{"arch": "unet", "model": "spectrogram enhancement model", "dataset": "babble in 24 made-up languages, each with its own sounds, syllables and stress or tones, from a formant synthesiser", "train_examples": 39062, "gain_aug_db": 6, "n_mels": 64, "hop_length": 160, "input": "log_mel", "win_length": 512, "task": "enhancement", "loss": "mse", "norm": "groupnorm", "hidden_act": "elu", "weight_standardization": false, "pixel_unshuffle": 2, "widths": [96, 192, 384], "blocks_per_level": 3, "block": "basic", "attention": false, "upsampling": "nearest_conv", "init": "trunc_normal_002", "residual_init": "zero_last", "optimizer": "normuon", "muon_scale": "match_rms_adamw", "learning_rate": 0.0054, "momentum": 0.85, "nesterov": true, "orthogonalizer": "newton_schulz_5", "adamw_lr_other_params": 0.0016, "ema_decay": 0.99, "max_steps": 19100, "batch_size": 48, "epochs": 23.5, "lr_schedule": "constant", "warmup_steps": 380, "weight_decay": 0.06, "adamw_weight_decay_other_params": 0.01}
Rows from block 7 of a small spectrogram enhancement model, named by matrix and row number. Rows with one number belong to one channel. Each number is 128 + 24 x the weight over its row's rms, rounded and kept within 0 to 255. All counts start at 0.
After each channel's rows are labels from the 100 clips, of 14976, where the channel reaches its highest value: "responds to" is what is common among them. Only what is clearly more common there than usual is listed. The data: babble in 24 made-up languages, each with its own sounds, syllables and stress or tones, from a formant synthesiser. In brackets: how many of the 100, against the usual share in percent.
# convs0: first 3x3 conv (model.mid.1.convs.0.weight, 384x384x3x3, each kernel summed), inputs 0-95
# convs1: second 3x3 conv (model.mid.1.convs.1.weight, 384x384x3x3, transposed, each kernel summed), outputs 0-95

convs0.271 [ 98 107 156 134 167 177 156 131 112 129 182 113 106 153 142 222 110 127 109  97 207 207 133 125  93 137 132 135 151  99  96  84 143 130 118 165 141 115 120 122 120 140 122 133  86 133  78 192 126 137 130 133 141 177 138 148 135 142 148 110 142 141 109 138 136 136 128 143 144 131 113 138 111 163 129 146 127 104 143  78  96 138  84 132 145 128 143 122 124 117 119 136 134 153  81 146]
convs1.271 [154 182 107 135 166 174 157 116 143 150 130 148 154 149 123  94 179  84 149 160 110 154 185 140 147 127 153 110 121 124 162 178 123 146 112 170 144 177 157 128 118 117 120 120 131 126 139 138 167 122 105 118 135  88 136 110 150 125 135 101 127 103 133  81 111 144 126 116 134  71 153 132 145 115 137 105 164 130  99 151 128 131 119 113 110 124 123 126 135 165 132 139 138 114 130 118]
responds to: prosody: stress on first syllables (54 vs 24.7); /aʊ/ (47 vs 20.9)

convs0.329 [142 138 156 110  39 120  99 112 130 142 114 112 129 135 143 193 122 135 105 123 121 129 134 142 115 113 129 105 147 131 129 143 121  97 129 198 113  78 123 127  98  32 112 127 113 108 138 132 122 123 172 103 122  73 107 144 119  75 113 132 144 143 142 112 104 124 118  98 131 130 110 133 126 101 122 101 127 119 136 145 203 130 122 150  95 152 101 124 139 121 141 116 151 157 140  33]
convs1.329 [117 118 126 133 144 136 194 115 144 158  99 121 150  93 168 134  93 119 106 117 143 115 116 136 137 132 127 136  93 145 103 173 196 110 154 104 141 116 115  94 122 143 118 135 107 162 127 147 193 123  84 149 122 147 122 123 108 111 129  79  97 136 145 153 127 137 127 122 139 136 172 123 131 164 118 149 126 132 102  71 149 124 117  86 180 143 148 114 107 104  79 146 185  74 149 203]
responds to: reverberation (82 vs 34.4); voice: deep voice (72 vs 24.9)

convs0.61 [114  88 120 141 103 136 146 155 151 159 103 152 117 114 152 190  91 150 115 113 127 128 120 108 133 112 115 118 142 148 119 109 143 121 167  89 156  79 147 143 147 162 136 132 117 144  67 114  78 137 112  89 127 147 122 154  97 157 132 138 139 139 153 157 126  96 133 138 132 148 139 121 146 132  87 104 124 110 159 126 160 123  84 131 160 124 118 126 126 143 144 127 116 119 121 111]
convs1.61 [ 92 151 116 124 117 119 155  75 121 139 104 100 108 111 127  97 160 123 108 159 106 109 131 182 121 130 164 125 111 153 160 139 153 171 136 140 103 126 111 118  86  98  99 110  90 117 165 113 156 139 157 133 145 113 155 121 150 102 149 110 132  99 117 110 145 153 121  94 132 127 134 112 121 129 174 177 133 137  77 103 105 152  95 134 134 117 103 126 123 119 124 130 116 126 139 128]
responds to: voice: high voice (57 vs 24.7)

convs0.48 [125 100 112 162 167 113 140 142 149 125 107 125 147 157 112 187 119 183 123 119 166  86 119 107 134 109 157 147 121 172  88 129 124 100 117 141 105 137 150 136 121 130 152 137 152 142 142 139 115 115 147 131 119 152 161 117 121 113 109 114 111 136 157 112 130 114 104 143 118 138  79 138 155  78 110 142 140 115 102 111 139 114 156  97 147 135 139 139 125  94 135 110 149 116 143 114]
convs1.48 [123 159 101  91  96 135 192  96 134 149  97 112 150 123 158  68 179 115 160 149  84 156 137 145 127  98 131 134 144 150 158 143 122 166 110 152 159  70 131 105 121 121 147  92  90 141 154 119 167 151 130 108 144 146 133 134 145 107 124  69 105 186  95 176 131 138 126 142 175 109 186 124 116 172 141 167 120 154 100 155 158 143 141 124 110 137 127 139 131 112 122 147  95 103 128 117]
responds to: voice: high voice (54 vs 24.7)

convs0.303 [116  72 114 130 118 127 116 111 109 124  83  76 140 127 196 171 155 123  98 117  81 100 102 117 104  98 147  84 100  99 114 133 158 143 135 181 125 110 150 134 110 105 101 103 133 140 129 123 135 153 134 142 129 114 125 136 128 134 135 138 141 133 129 140 128 147 140 123 138 121 126 151 138 131 133 100 143 124 136 151 192 133 143 156 115  90 126 138 139 128 148 120 127 106 129  81]
convs1.303 [134 151 165 149  97  87 113 107 155 173 125 135 148 162 174 104 146 182 137 123 164 119 113 113 142 157  90 104 154 164 118 133 174 151 112  93 154  95 132 130 139 141 163 123 132 122 149 124 171 100 111 135 141 163  93  88 116 121 103  67  90 117 136 111  99  97 104 140 107 159 117 104 123 129 135 153  96 144 110 123 134  98 140 102 121 120 135 127 116  87  96 163 169 103 183 143]
responds to: reverberation (74 vs 34.4)

convs0.198 [120  47 121 142 101 126 114 115  98 117 174  94 110  92  91 162  65 107 100 146 170 182 107 123 134 141  67 119  79 152  95 121  91 110 155 160 106 124  77 119  95 140 123 151 168  99 103 148 112 128 119 141 145 143 152 140 142 123 159 128 151 145 125 133 171 193 157 137 136 133 133 148 102 130 142 102 146 135 114 131  84 160 110 105  71 160 139 132 133 155 138 149 135 106 139 114]
convs1.198 [108  97 122 205 201 171 169 109 107  92 146 112 141 179 155 143 154 152  97 123 151 124 145 121 136 160 127 113 177 144 112 118 157 152 140  97 137 123 148 141 129 168 159 133  89 117 157 157 119  97 114  77 103 126  97  95 103 143 103 103 122 130  94 140 120 133 103 134 106 117 100  97 137 120 108 122 130 103  98 149 119 115 155 147 129  88 118  98 135 118 106 101 123 144 124 120]
responds to: thin (high-pass) (39 vs 11.7)

convs0.299 [121 140  69 133  86 130 124 104 122 156 109 133 129 132 185 193 125 108 120 121  93 105 129 104  94 107 146 124 105 118 129 154 139 111 106 139 116  90  84 139  92  49 119 138  93 139 134 114 135 131 124 106 132 111 120 133 120  81 133 111 166 154 147 133 120 181 123 123 146 146 156 140 132 118  99 133 120 123 121 157 192 148 105 158  93 154 113 136 128 123 123 111 162 122 109  75]
convs1.299 [112 118 155 139  78 103 136 136 124 146 136 140 132 116 153  79 151 107 124  96 125 104 106 101 127 104 117  80 131 191  99 142 141 134 137 127 125  85  78  70 117 143 112  88 132  93 132 127 155 125 104 135 145 142 139 124 105 108 116 114  69 131 136 136 142 127  86 147 113 139 101 118 138 121 122 132 108 175 164  88  91 107 149  88 135  76 119 108 140 131 113 136 146 127 139 137]
responds to: reverberation (77 vs 34.4); voice: low voice (53 vs 25.6)

convs0.73 [ 84 124 110 139 178 120 125 189 108 138 158 114 101  96  83 167  86 134 101 136 138 104  86 122 109  93 164 114 116 159  86 187 110  97 115 126 101 143 172 126 132 136  90 109 149 140 107 123 174 132 135 118 134 106 145 134 140 175 102 135 129 124 152 174 118  98 105 194 126  95 115 158 138  99 139 141 136 139 126 144 136 126 125 148 150  92 157 129 125  96 123 127 151 143 129 164]
convs1.73 [131 180 107  79  98 110 120  86 162 145 102 140 110 105 161 105 184 108 155 127  94 150 169  84 123 128  97 177 142 121 166  99 122 146 118 146 162  83  99 103 119 105 112 130  99 113 178 156 123  97 128 137 115 151 121 110 123 100 170 150 116 141 106 171 175 162 127 131 132 163 132  90 136 147 155 132 125 129  94 107 106 138  88 134 146 184 126 143 104 143 126 167  98 168  94 122]
responds to: voice: high voice (53 vs 24.7); thin (high-pass) (43 vs 11.7)

convs0.312 [146 159  90 114  89 104 122 122 127 151 170 111 134 127 139 128 115 139 133 133 113 114 145 122 143 119 143 143 112 137 124 122 170 139 131 136 128 132  68 147 125  94 105 120 134 133 175 111  53 135 106 137 120 122 110 132 132 154 147 125 132 119 116 123 131 122 115 110 124 105 134 133 123 134 132  63 141 115 119 103 103 128 149  86 114 179 141 129 132 106 124 129 144 140  93 206]
convs1.312 [139 136  87 129 174 154 132 113 143  76  86 131 139 157 146 123 147 118 125 172 120 125 131 127  86 151 102 120 135 104 130 151 112 148 104 119 124 114 142  94 142 113  94 156 105 116 131 107 121 154 102 132 141 128 128 146 139 102 122 160 121 155 100 123 136  85 171 152 164 139 163 139 136 145 135 144 140 178 147 144 141 132  99 105  87  62 140 118 146 165 166 157 102 153 126  71]
responds to: clipping (58 vs 8.5); /a/ (29 vs 11.4)

convs0.98 [135 200 139 102 153 107 185 105 139 161 129 122 170 119 142  96 136 131 135 139 116  75 151 127 139 132 170 137 120  91 130 115 131 177 116 114 143 102 120 133 156 155 151 111 131 126 111 111 117 119 156 106 128 161 133 129 129 157 137 132 115 144 137 176 127  79 146 159 124 152 131 128 134 160 132  72 115 143 117 154 135 134 106 131  70 101 157 125 127 107 118 142 116 146 152 142]
convs1.98 [108  78 134 162 112 151 107 174 108 148 164 115  85 114  78 100 159 103 106 110 141 107  90 124 153 134 126 107 149 141  97 155 128 141 120 151 111 144 104 125 126  81 100 102 148 100 112 148 138 136 135 139 119 106 137 129 105 115 133 176 148 116 112 112 129 154 122 118 101 112 140 144 125 115 106 133 129 111 125 111 130 113 116 151 121 146 115 122 124 111 112 158 128  98  86 120]
responds to: thin (high-pass) (28 vs 11.7)

convs0.87 [110 113  88 138 156 136 178 130 114 131 115  90 202 103  91  81 126 107  92 134 140  60  80 141 104 101 167 114  95 173 141 160  94 128 108 136 112 167  85 100 108  91 125 104  93 121 145 133 161 139 161 130 137 157 142 141 147 183 134 160 115 127 130 121 117 113 110 152 132 113 107 131 160  74  69 140 136 111 136 141 113 122 131 146 133 110 144 128 126 116 123 139 135 109 113 130]
convs1.87 [124 139 125  79  89 168 168 115 163 133 109 140  96 101 150 121 169 177 159 135 129 159 142 117 113 150 107 161 119 136 134 133 156 162 122 119 126  92 117 117 112 142 162 131 147 141 164 102 119 112 114 148 120 147 132 115 128 101 151  78 131 152 113 188 148 140 129 141 119 124 123 117 151 163 129 170 130 135  92 168 140 136 151 110 164 105 130 141 134 120 119 152 132 134  85 149]
responds to: thin (high-pass) (57 vs 11.7)

convs0.305 [117 108 141  88 171 105  54 135 126 124 158 118 116 131 133 171 147 131 147 124  99 161 141  79 144 144 113 111 114 142 145 123 104 147  89 212 126 180  99 155 149 129 103 122 155 150 189  95 117 140 108 122 129 145 155 105 127 118 120 155 128 126 124 119 139 150 116  98 132 109 111 115 109 144 103 152 138 127 119 140 137 133 137  98 174 119 130 120 127 120 131 120 130 129 167 146]
convs1.305 [126 129 155 153 120 161 140 132 158 174 101 187 156  85 122 128 120 108 134 153 115 109 129 110 110 175 156 165 134 115 147 148 158 107 145 116 175 122 129 109 159 156 137 139 116 142 137  89 128 101 157 130 106 117 158 165  82 107 123 128 129 143 154 181 108  72 140 169 134 129 113 142 118 123 152 118 138 152 149  88  99 137 107 131 117 140 118 126 108  98 123 166 134 162  89 138]
responds to: voice: high voice (54 vs 24.7)

convs0.5 [149  88  96 136 129 120 140 130 149 122 102 111 118 137 105 143 126 102 145 106 137 110 109 159 122 125 145  78 109 161 147 127 127  90 111 141  77  39 120 112 153 128  97 166 147 114 141 162 136 109 112 133 137 125 124 120 123 187 137 109 118 150 141 150 103 157 101 114 135 149 129 136 138 128 144 110 121 118 176 123 110 109 145 137  74  99 145 122 134 121 108  95 125 143  96 128]
convs1.5 [143 140 162 127 175  93 125  98 111 103 152 140 121 177 171  88 104 164 138 147 138 119 134  96  82 137  90 131 173 118 132 118  90 165 149 127 119 114 140 155 171 155 154 120 151 126 119 116 125 149 118 134 122 126 106 125  84 127 104 109 151  84  92  97 143 126 133 141 141 134 129  94 125 120 136 120 118 133 110 140 139 131 102 137 131 119  94 124 111 103 133 121 161 117 177  91]
responds to: thin (high-pass) (89 vs 11.7); voice: deep voice (58 vs 24.9)

convs0.245 [110  71 115 133 184 215 138 103 102  73 109 116 127 115 163 166 131 124 124 104 144 114 125 143 156 172 139 128 107 158 138  61 129  98 117 135 126 199  94 131  82 167 101 151 140 111 135 163 134 149 115 124 134 110 147 127 135 196 140 111 111 132 139 154 143 126 117 121 132 160 133  96 140 161 171 150 118 120 133 152 150 115 136 118 122 184 140 127 129 136 108 163 113 112 117  94]
convs1.245 [162 167 153 121 152 139 108 148  73 103 127 107  60 158 114 113 132 133 125 137  99 158 108 139 129 126 133 130 175  95 122 142 114 114 115 200  86 148 116 111 106 114 121 135  93  85 141 166 109  88 111 137 113 175  90 130 136  87 103 147 129 107 130 136 112 133 143 120 121 166 113 142 144  96 119 149 137 177 120 112  97 123 124 106 118 142 127 143 137 116 119 141 104 153 151 108]
responds to: thin (high-pass) (72 vs 11.7)